{"train_examples": 101725, "vocab_size": 33, "text_encoder_norm": "rmsnorm", "text_encoder_mlp_ratio": 6, "text_encoder_fused_qkv": false, "text_encoder_inner_norm": false, "logit_normal_time": true, "inner_norm": true, "max_grad_norm": 5.0, "batch_size": 48, "epochs": 2.1, "lr_schedule": "cosine", "warmup_steps": 130}
Rows from block 4 of the denoiser of a small text-conditioned image flow-matching model, named by matrix and row number. Rows with one number belong to one neuron. Each number is 128 + 32 x the weight over its row's rms, rounded and kept within 0 to 255. All counts start at 0. Numbers have three digits each.
After each neuron's rows are labels from the 100 images, of 14976 (inputs lightly noised), where the neuron reaches its highest value: "responds to" is what is common among them. Only what is clearly more common there than usual is listed. The data: small charts drawn from random numbers.
# fc1: MLP up (model.blocks.4.mlp.fc1.weight, 1024x256), inputs 128-255
# fc2: MLP down (model.blocks.4.mlp.fc2.weight, 256x1024, transposed), outputs 128-255

fc1.18:105098155055140142132142131103154110123102115149148113140096045119102186126106076144123165119169146195085070159121121131172169147120111124137064135145118158088180136168112102170141150077109164150125148105135146109099152102123165152096142104145106130140175068121167097186120122141114163166112148152069160163151088149089092138118111124070140137056105146095145142122128159154112110148034
fc2.18:096181128104144131166114102111135164158163105154172127148115154132092117183131136110201183168148108130134079098144079181130101110122084081127074159140098157128105106172071159084122176146121179102159135093125079120144146101118152094142148163172094139124141127105097152088152141100112132146123195079104184090119152206123128113090148100175128093124111131081093100067155104120125127160137
responds to: pie chart; ring chart

fc1.543:165180067138107144128151134084088116181080172195156167153149156129180098107119096077087107154101089107113143114083137107169131133147109109127138140107083157108119171096152185127125142142104196156184107101123128199141108190091150138139183144087110123132115172102110076152133141105129086142088111154073133052115144094131146097122134160124042130198131133101097148107121137128109080074114
fc2.543:126114126166132119134153141170121154158124091097146094141083162179174104123085139148088153187101110120164126196113120140132075087088099129113152138138141144188103078177099090095149139160147191176102085136137142138131137120110100175119100069132083124160108147122180097169087116136125112079121128175121100106119143156138189108151152112117166120111103145134105148091116108137110119129147
responds to: one colour; radar chart

fc1.401:098144126110139125108105127113120132118100171174139148092103115101157134216114126101130170081138154112176154163138104081134078102109129141149115143117085174146164178087205147088153151185154176144150148094169179131126116198097096155128198074132113129131109085109172188131111108121148187096153110106132079099109080123103101153155102119117126127135139174133158069115157103124065123130114
fc2.401:153127138158108164110107125123191133169061046087137104124088106114136120098090167167096185086140082116154124134129118191124110149209151150079130165138170188101156138150193138141163090130135155207162154162133220090174100134087124142152069158156099123143137106140096096131176150151156079108098142162135167158181155132175122146126128125177176145095129136122127147074132128126111128168146
responds to: radar chart

fc1.206:094113193153143157085155091119093127084114136230117090124100108096104062109114204140092105070080170101110129102079082174093087175117064123112141146136096104175233176127091149160109120151096149120198082127118148112162102077098108172113093161166121095168136154112123091098140096137145153147110102167147116144142139139137092058133158132163164151111089144150148169123116108133159094146086
fc2.206:071165120124116188177138148096123204135098085154092138150094158114153126168140087136176084193150105140132155121139132084128110185057102055141106138140145152145103125133122164163169122095059166152120105143099124120103086198108104189136144156133141069060161174169109119115116091154145127100146104133117137105108104122083165130117169120051164155092143098086147107158124168096083114108176
responds to: line chart

fc1.52:112105148189120091080133114168121112108090095128126119175145140120173152124116072101105176125140106187094145139101120158116141097101058122133108091136098124180131143117123126172086107188103103128161083151137119091178187119084160127117179139098110161107124132234138026073146162095177098160128083126104169123104108108143125128096153153093149166110107147131160137122101135095210140136166
fc2.52:141098111071099125100143080146128117145127144132120103096142134122150222131115161115124115121164181155101114123096145134146155108174132142136148158229111129173134134120128117205096125076118134110099164138040072127169084097074115110135100113138138161098145101161117089103092162118088081159108129143078201129090138072127127062125092094113107122100138125164133121099095193110146101138155
responds to: scatter plot

fc1.10:132066171119094076111097073111128103152086062165159086106145139154106137157179196122143117113096117131114109130066105155143101137118135127150144124098128054156113129148086178117202104185117160139176135078168173088152109091124164145184147148106112137136157154144064168089132167160159150089162136137176151116093144154196137118077195119151078109160144138135114132121108148095136151146143
fc2.10:169120159140143145081168157120142115122145154082081142137126081120195138109107121123100130131102164158122098109206135114096125152134103073125116032138155114115121136115100123104096115159141172079108085138108141168126106162112067128148134181127110163106135193118166140157130163154092109135091114079127117137169187083100160144151133148132133147132087074095103158091151135093136123196086
responds to: ring chart

fc1.696:120142073141087159150204144132108132073080172130139102105117134113086141125054121084152122074104141111158146097068063138111148098148109140146125136127155181116175105044078142052132110105110099180124125101149072124117130135106110134166096177078038060132088180155111128180128154126214148120155121092122164108144134091156122155150096121134165130148079137079127112140124074159126109163104
fc2.696:090165159166051111135118113140166122096155145060139127091116146105160104127154099107180168123154136118093097120114090112097107120133173085201134073111102121119122076120169130104155120087095095133096121083095172152192133123111158178177090090075113149158044107145110090135134074150079095131142092092090125134168092101177132104105112116102136093137103103138103101129135112118153172097129
responds to: stacked bars; items: seven

fc1.216:060164079126098097131105124162118119143123145115104115131029120117134113153117099086165127148105118130160134117120188159127134198145083114100198123153149109137138185103136146116137069140111179038110169192139084142145090198141157104101145081103164150057161057108072118107078087199139121146169118097139177126156128085194096128179120151192172107122091113146118162176149124064180145154126
fc2.216:153118055125115126165107132037109158116139084110123137109075099161132079136120170061149159130143144125140088081124131147103180165088065116144168125141117150122116076133136172068115100149108115031164093142156141140205173137162120101097155145105084189111173106122152201120170087142158119154131135113094172176091101163142089162132116154152140128116157134100113131101145123070147069108083
responds to: legend

fc1.447:129094173135137136184099102108112111177163098137123130102128131142173106066082126116124080115049135176142128143152150133096150113133094146172155160128119137093097156155132097140146147125083118159185115108129103200132114090153059148157125104099148125131111107081152143182167080137088086091145060150140134117135095147112188111129140158055050172164166116155107135117225106146105092092166
fc2.447:126121104121180098096171172067119102143154140128127152117085118126164117093085156140151148130171167112175128094107115169172147072132119118077123085175176072123120123110086124135157078138174158140125145076135152121062081123134124167127177098102167104090077148118143094180106088181111105112146151105089131115180111148155153184132129107174062135082089091110149112142205170139110119089153
responds to: lollipop chart

fc1.390:079125119121148103155106110161116101079047090169196125128150187163168126137148117119117159123141127140129125135114179059100131129100147127160139125126166151083132108156137147157182126130178130182081142148104170162137118143095138060086130118126131100096077157138154098135233154123119112172128131123133183097108164108118194178122109085128127140092109100125169129144078128098133066093137
fc2.390:098120074115086204114143113142098138116191095173127151145097145114118128131214138153181119164149170073086146137090107089172097140112100067112146140144102117128130145093099182138130147139154199153089110060102152054107118166109115061075116079159097167124154128115155112151158109106133153088170195109153131064154095105114131118109129119130131111145096171131117106109164100152153162153179
responds to: items: seven; stacked bars; bar chart

fc1.526:106122096115112151136095116173134117169128131158140115050110159082154159174105103113094132099151120135147142163137121120147124137136164166204154144124141158093111183226061088158139164097122127087145156157106122182110115164127127100053167168094116153113099136097142129146186123097139127154100088101133173116068117142085170162116148090185115076127054088178169149116171180084098108103177
fc2.526:109168116177101129134171109094148124123124104164116134099129113195125110196093119147089102101097074167133140165134140082098135088139094154129151121181163184102152142152068161160156144149147119144131122163121140121110196104154112150128224160092085162089147116088147116108114140107143120172070065101080109114148167071159079177114095130127167165170107101152179141146119087130176147114099
responds to: line chart; pie chart

fc1.20:134127094131095152146116138149101103119116138148125092124170113155126122154198136119143105128123161181168070115139163132162106106148192110112136131133131078185127122097165187196099056102142130120160115138124150105160089113158144129170124144082163106185180149110078165180117083184135117113201063149102098113172078176059115135103187158152126208142105128051168193200094166184135206124125
fc2.20:162097159144094133115127090079114106159075184159109072088089119154132104107135202099162155168103132154190157078142104152108178169164117160135136104129116092117101156191116119097115132127149134086144041106129122100146110104143126123115129144124132132109140109149117148157111164059098082138042139178110111180107113101049190146156183137100116099168123144131134152164106178123096150125068
responds to: stacked bars; bar chart; items: four

fc1.47:125186129131151139123149142153132116126162104187084119098115109153138118125125124104127136138161103128146162078095139158075120128143152100191145092139111125114102090119117120212118122116152158096136194133198144119087182155091147118107111149151147146110155123116138057125100091088082067129058108143117064132110121107153182123147164080111174106167155175127120118107107147133103176098137
fc2.47:144110102119123095120149047148077128129147120110205089137128082133115124069147128140148097161127192163177082102141100144099123149102152147163124142149134155149127125153134190132096147140121119109091156154131117131122130145124156073069076148119133145147127135105174088129139103148091137177146080141065103137130091166134147121040128108144146109158040148106111129162158156075119202173101
responds to: items: seven

fc1.198:161145159128140092151111105141148120149111156099132170177104047117132123133112143083126052087113130086124188117200107109102169060124091126140125148162137161096111154137147175125128127148110119062142114163086101128162155157099174106097073146129136147147103154096150141132102128104142156160086102162127139117081164106066148152155136123100100148118141182185135091152134079116126118071117
fc2.198:151141148103099144121097163142046134092140121196104108179156143114167146161088116135174100105197160170105146124138128158186120096131101089106128111147190108142134084118094094149102138097138116063102129078118151147074135117102134159189130118202135154135100176124139150187149155155107148141111113097140132163124143129123114079142123184140140125140183165090151151077170093145142080160088
responds to: legend

fc1.289:121103100182172089156118132085186111140122100139159041161152163134136091119105159109155107042113116142153162124168124073095130150124142145177143124113148142163099156166078126095160144101131105128095076141101144134108090099149137102182123206128153121079120112139097064153160186076117135093148134080133100154125146100157076139097059147104163137179123201115198063095135084191087146111166
fc2.289:120196120136086154168147116085087158132074152131115191192118134107124094128143095125152126124208077203126108087105117085137147158144087059110118086129101093164111152131150123107168159153094106126158102081166114143152136181149104137119161157165129114133194115105146157086139162123098156128141111105163210101110154148093161097135118098173129189160079099188108091167189153140128127145105
responds to: ring chart; pie chart

fc1.581:081143158158117188197106118123143120092135128077162183105108080163154133183135127116120138120173110125117113125105094053173140165138080085117115177129129142116153158181116133144155102095087123158133131129114141118149109156164163151119093098155103068144134091132134087172155160135143103183062070111149122121153112155080176082080156137144167127133082100145146149085164144095099145156181
fc2.581:108115108145176135143094107124194152112058109172068196117165076126145061111150177144108120135125138085145148132099082138080066102121115110160121160150138141091129190181181166134127115105221103193092092114126152181183105137140167154143099166078139108171083124098127177125115152094104140151139169125139112126132147149103066160133039122093148112115117154118182148106167090077149174144141
responds to: radar chart

fc1.604:195072158179175142121175085143139145097147138111040148149173146115124138190096075137162108087167169171069134158133122100124107153157191155153133176142115094118201140120103134143090169112138129127130079116139147090105155114145125135093142101143152156128132100107120122147142118124136171134214057126156131122092133181128112110158165137187059132142105060122143148148179139125128146093176
fc2.604:143158057141122112134142133123123190118173108151089148058112157136120083084157115133151041100119163183106186181145161141114184139166175140097110167193108119179172182123165198143138187111109131093139101150073093158148086165086135119124180179111131127120118160127009089121113128113142175160122134097082176112124135141082159147124155123066143083146075142122142156126136132170115139161089
responds to: dark theme

fc1.84:174165128121168113116163130081108131150104166184178092090188110144145129125210092116072092120108135135103228120108113100074109120139155138182178124119105126160138083110123045129125130116125095079126083139126133145192148097116184110116172130157159173103144118142098093121170155114149175157130137134113098096133101118092131151179096163107147179131136071086157128148111103120151143160087
fc2.84:134133143175168136145172182123093157085111163124100207086105161141082143113077156172131123097162123132114105161119164142107167106185140167152140152199133167111147206153097077170172168139129188132158109136164106138143096164130129093103099149128151154107146121123149098134118115108121160162124146136186088122142138077150128120134102093116094059080086129225085128167124116147123116088157
responds to: bar chart; ring chart

fc1.546:115117077173117138133100139152091219127093113086176129089164157100140158143111161087034095120130055128198128079165138154133130170160169101177104150135222162050149089099153143133124182111135104095143148205121159138183134092157155150135094068129166135105143157135169057093099147132124121156137115148138079156119150119137084117116117094094134075098116119138165138079128153065123160166105
fc2.546:108180098120152112109152139109171142122139175142120212134132165140164110117139058103114109147152113154121158160151122074110135129130151151137169110087127111166118147091150074101108178124067119154123116047174109121146079209153098145162151081162162121134146094146124118098179058093185111155193140181145103113165129097111201059138108177129138106157134137141160170131127131071035125172143
responds to: items: seven; stacked bars

fc1.132:159119154131085150151115167112159077146177167178078135142132087156141109127114104086081097121128087139130084107144137093097192179106177119130166156163122141114147139118109113130120119072142089113140144118231179112167142132117135134111145144049141094129147191111084109131124125172126130149099101150080128133151125140114103086144081092177098120157122014089162102108174110152160151132095
fc2.132:182134081149104070134118120110184089174191121173075149162176120112068133156117148163128088159132126132105116129153197061142129138180128131124110121124104136216154110089120117137139120113127137124114129098099148106112121174096133123100148150175135094159090114077113140110130073125178173159202164082187112144108137083125151125112094129150099148091127133138152111129128083123158139120102
responds to: ring chart

fc1.358:122108163107089074131076059089133151161089134142129166113125168093090169145188095120180059154098127131123097156126168120153095107092101102124110141126155100099091103099131108128126172079084096155113132134124100160194092121165153099066104106123088086053124136097150087125119113167148145126122163209125156169127067162144135203107128167172107163085132141102091118136183117127168131134146
fc2.358:156156132181108125113087127194047099108138101132111116149135163180169123086145138114156157151170130089105132139113158192148221099149066138160119078090120147152135140149155080123129126074073133099120173064119133159155148111184109135055119119126157148162106161162149159055110170139140090196116127172139105090195153134109076069083097144156125137114194137136134088109127167132166072090153
responds to: line chart

fc1.308:160111096097124126121198172081122121130152158100096078082114089111076141095116112091132123159135140114160125190109109199159144132149108178158104149152133176086132154163079146111088087102101084163126182195094164145078112222105148124083200156085041158128096199101173138100102138185152108098065137086135106180112124124120142104173088098080131139129153140150123108133120105110186138092072
fc2.308:096189128136130176083130114135096157148169139129138095163091105119139158114085108167129138219149141136146119098110099197159131131103123138192112094073093119119129115154155148096105119161169074105139108118137131151115123147142137138128172089075149149122198111130100168094182128115107117150132169107119097154087107127089136150182137143134093134136064100158085114129150083115131164108119
responds to: ring chart; pie chart

fc1.578:105194155140096122099130056156105148174124157119082156113086095119096115131124167151096156112071167150128150182139036162118149103137099109129116101159184141136073171181165103109123110119165217081183105151194171071110135115097112149150113095106104039127141183168089127156106096139130085148097107091062122154100120127113122125099103146121107106176079104121086131160202121149177193154137
fc2.578:098130115125160122112165089127172136104095073136106139119162190154125161167123127078112168164101122118142123125161131172069161217092167102118128086153157135134093133123147077149100080149122134093138111169170148123101096145125117116150134133140145162124140184044087161127119085121157199100131125156114069133086148130119124075145136176119098152118136130165164120052144163112122154106133
responds to: one colour; grid lines; radar chart

fc1.593:137124135128105058168114083142148121107184112134044134133155131111125138099126081114141124113128182129149151095172172090102144106184167153149126100138086142125096104113092115111142099124172191122158091071163155126115155153090124172100133156152107132136157125202153143143080144150056197149181190138149141167150112143172137160147087127113119071073107134079104109089130170156130134173139
fc2.593:133185141113182178073112148148192084164107135171141122083144135155121143139106149103142158097125126173188081062174147119118126143097163100126093117143111104130154195097122145084120075166160188149111149162120133121122102133094183074089198127110134142187123096168104149158185139141156071100083117067148134076165124118104115120140116178102123087109082122156149152114135155038085161165098
responds to: ring chart; pie chart

fc1.457:136113140121125140162171120203134069136121136121145143049123111093128163138142141167128168159114083104161083184144152152184155108174181143114171182153130109167098120123188099115102173106131166124198130157176128105093150148142135109085126143118122119094073103119136143135113162101199154111124165110116069115094130111094152121093151127141144065146126104127109096152187098149177074160126
fc2.457:144136129096123149129126183136150162109113157111114106109097096173139145113121120128126130142201153164149111135167091162118134116157110215140106129180060151130155159100093136090068138088110161168173160157103098135107177169131147157170078163120157108141171157127200137105125113100093137144145193175191124132095120082100152171147090194134156080149147125137115156126094122132160086152166
responds to: lollipop chart

fc1.754:140129159128149116153173106105125190121127135118156147144070179094174108156080141145076094147123139126148109114122161080166127041084130164108185123166079107083121117092154089133080154149103120145102090100168188121102135142098169130113091102109132173121145120119148079066089113205066120127149121097120166136079176163101201155136147104115111127170109108104108104082126076151164135181215
fc2.754:112094133156151137119053153107109135154130128150140158161105201160151171065187137127136092150102117115112126151157133142108080133127150150166132066122163124100132126097086124101115152158170182084146119079160136135125172149138151148167192119088158206151061094129125138063160138082156127132120139130066116127109113172063111146177149063141159116151144096141138148136144189178156124122160
responds to: dark theme

fc1.414:172131141135154116155157082138127157137169089113139133114091083167155116125110098107106132151146072079145118105098141141106182145107105154092159168118079115099141065146131123112078101115112110150132160031131127109109056155147143160156159155105138146093135127180109119158079098046136140184202108154176125106084089134084210107116172100137149109078077116089184187132159123111174147141082
fc2.414:096092149114119134151130186126180158109157120086075110156113128136131124158169139161078181134076100171143156074129104124163131150132156148113158106090191123062172130095120109119166113145135094116145124099149094097138122084117074107150134108133172126128143142084069179151097164121135116101123106161138083129107114108168133135173117121093069114124091126145136106108152131178102047101146
responds to: dark theme; radar chart; lollipop chart

fc1.723:036132170113139113144095079135151145090089142094054128105124108075124105157097175208151133085172184083122123096061079103120143107154141144097076150132144074163206061109114126067178132129105154153139114116118128114129122147169153160153089102110091088138174150129119092136116130161139071147164080110119135104124085146071144096136140156162164103092153137155145079149122127113125164168098
fc2.723:058109124080122141081152178171087146108127182122180149144070123116127149098175160183092127180106144094128068133122094187091119116101112111150146135099115129139170230144096135083118063133150126096108102127161171165161135094143111143134118107148144081115094093134140134121139059112178149150094132135114121214103091223110119149137170191169147162107124147123072133079106170130165135129100
responds to: bar chart

fc1.477:104101171144096128097096085153188112153195118125101084125136115147142154087138085148125100111079126158107075081111153092117170114145121109125118188112077163155124180139153118173132146102146081144102137146115088097212130129186152116086155144133167159144050151133136146128081144102134163162137145115138152134184152145113102068125149084137122154085163125050094075098206146118109181123103
fc2.477:103154157149140093100157131142194121108162119185105096080130160175125178096096132068118112145107138102158130194150114066110172176081101105163157152125123161120140126140089110119116116078098139118101096127102119130061111127166119153105131139166159092129141089144166120095124104139101107232131125086143193124123162142123114115103100163168168221113079124188115131108119091088162105105151
responds to: line chart; rising

fc1.436:152108077108108184118152164087171153131158089127130156134162126137123172096188114099146097090105179113199143099107123148078131087161067083059100126144162140133087084107131157075146131145085128161101126092183099121124087130097202089160124149087122159150148119102035169096166140152114132104165136118160142134146144146127154144165112157118178078093185082112085131035182139179108126120137
fc2.436:096135134101128115131170132186117153115133086098123135082147127168105168173123139085144163162130168094096094119133120148110100081143157135128116153129166172135144146150133074134067159104120174147144119109103134138138101133060174131093134117154114158102106143182165055151087138069085133072086102102097025122150138130141112145142146102150149160103171133125125189075108130154141108231158
responds to: lollipop chart

fc1.90:173121117147106088157139116114085081121117149122093076195163136151206160147132097120118130101125159092083140100099106105166155119139141183107109177177150098123125155164121057143190160118134149140119173128120127172143063166118144105100147123104203146101125093087127112114147099103038115136099107135172156147066156120156125185192159144139155121112083079115139094130150107078149123137147
fc2.90:120144156101116084127122099181100130122124123153098116192095166076147181133095189094111148163189158173127139128120169136144118162121100188165102108183118132123111132149144104092110154098161111107103090095095215098156111099138137126123115124080099131128131103149138127164125103073143175092160143185149154226122097122139112180186115120091119126130175118116200105120150154158099196184082
responds to: bar chart

fc1.725:131106124179107123172095180143160144102143081095089150122190071124127185127122072167135178128140132117119157122174146138119095108171124109086108107070116203149120116110122157090112072104107132136125085085137137094163080131152181139155158125041134144092059081101176104123202162130159166214109144107146120160108139138092126072144204097087136173144136181107115090090151120100147143132130
fc2.725:074098115180160123152120122093185118119119173138135148212056107128174139129171185174109143104121128115160160146138178115190101148189197152126132140139124151126149100169171118119160095126112149137071146113137107111140110140145098058150164138124136137113101150132162109087106111102105178134146128134115122186159155165112131122126158041094137042155140154160131143137075129153123140143131
responds to: one colour; radar chart; grid lines

fc1.111:106100121135125106133121119096088132171220151148146091104092123093152153130095211127113132127135145153124166185120131107147125153141138158112161136072134165160079145152123186091171115134080137090122155113159140159124160147139072123139080140060180128078136124134116153127088148114092135091048153161120181099138138155070148121099060145099081095177236105151127147050177172139152120197134
fc2.111:066142154172085154125179063059152153137123095158055145118084132064108161173104101174113159124148180092156121145163140102118092211083143178118172179184159135084170088120161060153199129139102127132182169165120108127118171156095174162153108042135113090084090073114169154148158133136144145128139118139171170088146121094149123115111099182075104144169157147128163164155158124107136108172160
responds to: one colour; radar chart

fc1.199:150187144132094147161136158161160174091143144094094158106141036118151096091149079129147122095118205089098172128103126106150092125123148102175166163128109153139108089175128134117144144118117118113151091137119105139141099103151148141151132136086114128103097115129144118127078171106110147127174163086142098155109143093097167089112158114091049061121126128160154116134141076048185167154116
fc2.199:116116174117093159139099097168138157095120149109133131135128162073100095173105040074132170128145127184155087148128153117128174080137133157107107126105151132131140082147115137143124183165086099132085105102113084110092080106118108097160179163098189133110154110162087133156147092060103146128122080093196098144150115186177109109138144139082152078126170165113127128047215133109100107169154
responds to: one colour; radar chart; line chart

fc1.752:178150096115093175109173169140083088162139101129168163124134146083152136132113088216146137114159113099190107085148106162141101145171129120137095111113113076159130114124154136112114096129149144137107150172137137145119138158136087122133071105103128168122135116061101103145126144093203087087112104093102101121068112113153057134076115194168122175166128150166171108142216083091122135107134
fc2.752:130135126165149111091139184119163085133124109152108204142104086093139074122220124185155153100131136028169122130166158112124105089136090126076116149120169102208157010085089121139116146109125120132166139121133142127093133115163124091106076116113155119133095101163083083113106131189143082109164112134090122181138111108173174145164105073191103088148130139112177126134163132120144121127116
responds to: pie chart

fc1.11:129116160165142129099105116132177098128194183124151104075110132101151095092083160148145130169186062109143145141129092170144121157119137096124096114154190147125122156142207134115189079126115140106143133117084102132107195086114096092078129135101100103129119089074146112124167114091086159144161112155173125118088110127138107175117193126065141142128114108172122154063094133108157101218112
fc2.11:118100092122142053116152128163172123105101114134131171157177137129103089094123139127152175120136167184120118113116141102122147059180055140139168068129055123100080156164122155156090128127105110130142093136124200148112155083125109152128180130171095159110099110071105078111162130117184116154114107154129048165153112108110106150123129113179154075120148138081141134114105104125120054125135
responds to: ring chart

fc1.522:130135126138118079136111201130156126163126137153129187091122135110119130138109066147142101159124119114140137097068090124124095157160121078164111086112172115138161111141128112141101183070071098128077130148143062148182152200086137117101093129113175142144159066087115111108137142094121154153138084082190193140105103165129166181174140101169115123172131108124105175103132126155068081119042
fc2.522:122107107139103089168131098086154185106110167094144134112023117090188125137120144144187152112189142157085127093155070143117074164102110136091127097173128158119194105150099104108171090181147152113152148121112066178130087135170139162077158110164133135121149138172085110135118152122176148155098200125149093127143118144136091119107149098072123105125117129196083126182141200094132105126120
responds to: stacked bars; bar chart

fc1.352:136165096150177132080149121110140117070134160133134134158079158130160098136123154173140090100112106106194156140098147109128146203097103099108158157201135174121106080151148177137109113176067108062058089123122093098110140133129118120100123118099135114136055128155147133122168149072163149075177129156124143110186102165049106132093095249133095158157115138136086100075178099168121143110089
fc2.352:138160110122129099102129108101092134137143148164123087117064208179125109180104176117082109101108145128066134088128115106137090118147131102113146118110109139136086042171104107107138141153093157080088161150121184143139106220073098127170096132099159073151111187121082160162095128112099177121102113138112131166101121101068156193189168143088130096125072039104092101140137134153145132152119
responds to: legend

fc1.419:125100107105150129085176142164051131166131077180113106113120125130187135154149146111165096147094127159142106139144133154185097106130119106116150162086095150128127127070099171148126124075155138151143100107195133131108122155095096144074151085142111180116061143103114151140114115160144093137088167141095156145114092132151144161142087143152178077160089090135117139099213175125087174150132
fc2.419:106149102108114156086088086114074134134097161169115108186190149133163098133137098077121079171097136147117115136064147108142120123037143073138094145104086132125175132148113073066131186088118114162076087141139146069116169153162071139117117105158082156163149118162144147140174099077145140087140109117165128174090170150086123099060051081158116119131127170138178127110129108126117115096163
responds to: lollipop chart

fc1.473:093097138104104129116163174182146090159120171186120140076111102174132177142154078161121090126155154161140157168121130136104144144134118091163131125079124161113108161139115142137119206123135121159133105110108150121076113141150092106122113133084216190157109092081068087101122156109147145134066099126119125098113180079161067132109106096149103119102094109135098108095186133146108088137088
fc2.473:141123109112070117118205107103086153127118178133124113111127040067154110146109142147102150070113147138117112139160153113108146146132123138060139078134126116114160100127139148133097159102132099130112090089158077097139075080113165090133185122155080130122071113130102078081151170160116167119127149066093142150092093165071183160165106118188107151156185123204119075116126171151106103047151
responds to: items: seven; bar chart; items: eight

fc1.80:098141154097141126184139088077162096178158121087092107164120094130145113106130219135133111224158063107113122172156108124140158141143169107214138131160115158163087129069122169122167145086107094117107107122114150150090117070153079121137125164151109168155143082129176101128157183100104078095125122132207122181130127105124118151065125206070067130139088177141071116118120148107147125087090
fc2.80:167166093138132077039114104105121146191093139143108093141163153185123109100146104163152144100157119099075162194073106100123077136065138109139137110145109124186153045153120110092208167128082189161093158112122143098167168139151026153152149090093149139225127146074104100103179123127097141125107113122117147150119129080133126143094145096056120113099116107128103117117146106141173125134115
responds to: radar chart

fc1.205:144101102189115170109152176175129175105073095130107127161097095147082102146118144158123125126139073168119093133128157114200101174116080115123098110117138074151159103155158118099101086057155154141087108157110106185071147132105142125138112093107100126142147122141100134105085108182117148171140180138069115129146114122087162127134129121164186128153162151125091092090198141169092176131140
fc2.205:114148109128123142118141085159164169149108140169086169151085158125140064100181112112182161154161080126107119138123102139156117139150129168147099157155083114156137158107083172183137100165116099146111100090135095125156141111135165042152110159172073121136104093141139131131085189100114064136153151129136113134176162166119161150150090109155057129094079120156104107102111068129120131209143
responds to: lollipop chart

fc1.309:106100103136153183120137129132074111187099083126085147105110182168110122107134141148140143047096101102150108154173068101160174096140157175087111143082121122169099166143129157126166127126093150087135140213103112150145099161119157127133131129082120151112146128069112113131083105135101168138161108163078114161093143169116139134153143146162175121111181079193152073159118132145183171132144
fc2.309:186151115177154110140112147129129090145141170103126155168139100189039155080118185127132174154127097151172133132121134105157194153130104116126138164143163166130124156191102130148157186132078140106146130127119140119089172168153105110140151127158145102129082103142099189109132140121105122191133160124095147116156127081118124139075126133094139095085099072088135120186170165174110075113129
responds to: ring chart

fc1.460:109115084068125101139141116155075075140114139097124117134169119107153118094156107128139170141142183150172153159114154077121113144119107119108155193139111132169148150154115094151132100136103111110096126092139120123163183130148111118068097168119058154156150090100100062084114082160149149122101119092143124159104135108135147139155108102163073088170116157164102103149145143131098195180072
fc2.460:159111139115112127117109106099168155148091099100145055161192086091136091077181123106116127129151099144139130100132117162169048176170139100164064179214103109143155143105120132130145187122148064142146067108117156132226113199138106069194131171148130117140098156127149071150166155124114137151085065107128134113132117077172168206058192070111120098117096160135154123114104138101138175158128
responds to: stacked bars

fc1.108:106127094063110140117153178123176145142114141122113144105116138182102111102131152185149146133090104136147159090119121102138100141075166125152105145176125149109172137173119092154152096109137141157163142086171113184144083123156076168150139104144197173116085122165148154059105088128121100111148191130104143185135165120176215139090192066160172062137115138124115097133132149157189151141109
fc2.108:128169092112117140084185142147123094157141147166117125176096079141130077135081140127104066064131123102092148187138187107104097082107124107165092115109101097152085197106063085150104138137144198152119129113087145126125141155152119081085152123137103126116113051099089176122129129129122151137065181177127105108143148135158122158131176158086161119186097135165172118109167126115091146143095
responds to: items: seven; bar chart; stacked bars